Weights of a small CTC audio transcriber.
Model: 0.591M parameters, arch ecapa_tdnn, activation gelu, depths [12], widths [128].
Training: 6500 steps, batches of 384.
Data: trained on telephone keypad tones over noise or synthetic speech, 39062 training examples, 63.9 epochs.
Rows from block 7 of a small CTC audio transcriber, named by matrix and row number. Each number is 128 + 24 x the weight over its row's rms, rounded and kept within 0 to 255. All counts start at 0.
After each channel's rows are labels from the 100 clips, of 14848, where the channel reaches its highest value: "strongest on" is what is common among them; "loudest band" is the band of the loudest frequency at the time of the peak. Only what is clearly more common there than usual is listed. The data: telephone keypad tones over noise or synthetic speech. In brackets: how many of the 100.
# c30: last pointwise conv (model.blocks.7.c3.0.weight, 128x128x1), inputs 0-63

c30.112 [121 148 124 159 152 126 128 122 126 144 119 167 111 104 113 137 138  89  91 131 143 145  75  69 105 115 140 123 126 145 128 166 121  97 128 133  94 123  96 149 147 124  76  90 105 107 139  75  97 145 124 150 145 155  94 118 110 111 124 136 107  80 147 151]
strongest on: key "B" (87); first key: B (39); last key: B (37)
loudest band: 1000 to 2000 Hz (56)

c30.63 [102 152 154 145 142 147 109  85 112 115 127 129 107  92 127 109 122  83 119  88 140 115 110  92  56 142 126  99 119 117 118 115 109 113 131 150 145 132 145  89 118 186 148 104 147 154 140 132 113  96 124  87 184 111 146 111 104 119 179  75 128 130 137  74]
strongest on: speech (71); number of keys: 2 (32)
loudest band: 4000 to 8000 Hz (27)

c30.88 [ 97 191 115 141 155 133 127 145  99 104 116 130 153 145 115 132 137 112 126 133  98 130 147 152 121  99 122 102 147 132 142 138 119 120 136 107 140 140 123 150  76 131 162 124 159 121 157 179 133 114  86 125 109 116 139 140 133 138 175 163 114 119  83 121]
strongest on: key "A" (71); key "1" (53); number of keys: 9 (41)
loudest band: 1000 to 2000 Hz (55)

c30.3 [114 158 111 133 127 194 124  91 141 156  89 114 103 144 121 113  82 144 115 115  93 106 111 129  90 157 187 118 151 165 154 112 118 127 142 123 101 108 123 135 138 154 113 115 108 139  97 130 137 140  91 129 138 100 108 112 146 156 136  91 186 103 136 109]
strongest on: white noise (44); number of keys: 2 (38)
loudest band: 4000 to 8000 Hz (46)

c30.6 [126  92  96  94 122 151 124 214  58 107 114 137 123  87 117 147 116 150 119 158  97 129 122 104 126 130 113 179 143 133  99  98 162 113 132 115 126 172 145 155 105  99 101 114 164 127 110  87  92 139 104 177 159 107 142 121  95 123 166  90 109 119 132 162]
strongest on: key "B" (62); last key: B (31); first key: B (27)
loudest band: 1000 to 2000 Hz (46)

c30.109 [ 82 122 117  99 137 139 155 153 146 138 188 145 150  72 134 105 144 155 146 108 122 168 167 118 100 122 163 128 135 146 144 147 120 145 120 173 113 174 114 140 147 118 131 120 139 144 144 153 167 145 122 145 148  99 128 129 124 151 141 130 124 117 118  87]
strongest on: key "A" (69); key "3" (57); number of keys: 9 (35)
loudest band: 1000 to 2000 Hz (60)

c30.123 [139 120  79 115 138 141 114 106 142 143 127 153 104 160 107 115 147 108  54 132 119 123  91 120 100 155 211  94 136 181 139 108 125 154 161 120 106 168  88 149 132 125 113 128 121 153 102 130 147 134 126 120 142 159 132 140 145  78 136 108 187 101 145 151]
strongest on: white noise (63); speech (60)
loudest band: 4000 to 8000 Hz (49)

c30.125 [118 125 114 129 112 107 173 151  71  72 123 104 120 112 146 120 131 104  93 116 125  67 131  93 104 116 100 142 157 194 163 139 139 168 148 132  91 100 129 172 108 110 103 120 110 144 130  82 138 130 156 147 167 125 116 109 137 143 114 144  90 122 176 131]
strongest on: key "B" (100); last key: B (30); clipping (28)
loudest band: 1000 to 2000 Hz (65)

c30.59 [116 154 105 151 124 177 125  92 114 115 148 174 142 134 149 110 116 103 115 156 132 124 127 140 167 131 115 150 151 132 152 130 138 125 102 134  96 139  99 142 101 124 156 137 118 147 123 161 100 122  90 121 165 170 102  88 113 140 152 121 134 139 142  99]
strongest on: key "A" (63); key "#" (57); number of keys: 9 (45)
loudest band: 1000 to 2000 Hz (47)

c30.54 [132 143 125 112 126 177 168  57 134 163 136 105 128 153 111 142 186 133 155 175 124 127  39 143 114  66 146 114 144 134 122  93  89 152 130  99 120  74 113 150 123  94 108 111 109 118 121 138 113 152 125  77 127 142 139 129 155 126 145 127 109 140 136 123]
strongest on: speech (63); reverberation (58); white noise (37)
loudest band: 500 to 1000 Hz (87)

c30.81 [122  81 115 128  99 106 143 143 111 154 112 119 103 125 143 130 148 166 136 151 143 142 165 129 148 126 119 116 102 156 157 117 126 131 117 101 150  84 131 120 143 128 151 114 105 106 106 146 130 126  98 114 135 173  93 142 116 128 136 122 129 121 162 119]
strongest on: key "A" (83); first key: A (30); number of keys: 7 (30)
loudest band: 1000 to 2000 Hz (48)

c30.91 [143 131 138 164 143 114 160 131 134 118 135 163 161 119 126 145 140 126 131 114 147  97 124 188  89 124 130 108 143 150 136 146 130 128 104 118 110 100  76 141 106 104 118 117 153  93 138 144 122 141 119 150 117 140 123 145 124 113 128 135 133 130 120  82]
strongest on: key "A" (78); key "1" (57); number of keys: 9 (29); number of keys: 8 (29)
loudest band: 1000 to 2000 Hz (59)

c30.16 [130 102 129 149 135 130 145 120 147 149 103 142 115 181 157 157 159 110 121 134 132 143 106 127 161 137 119 130 126  86  97 137 104 117  83 145  47 109  97 184 138 124 124 115 119 160 103  82 113 105 111 163 138 167 138 128 135 115 148 129 112  94 128 153]
strongest on: key "A" (67); key "1" (54); number of keys: 6 (28)
loudest band: 500 to 1000 Hz (56)

c30.34 [119 122 122 105 116 139 146  96 141  92 110 159 182 151  93  97  99 125  98 156 132 151 149 118 116 124 110 135 115 118 103 157 192  78  98  83 113 100 154 126 152 125 102 135 126 131 140  92  95 103 119 167 139 112 111  99 120 114 134 105 124 104 126 106]
strongest on: key "B" (74); first key: B (30); last key: B (27)
loudest band: 500 to 1000 Hz (56)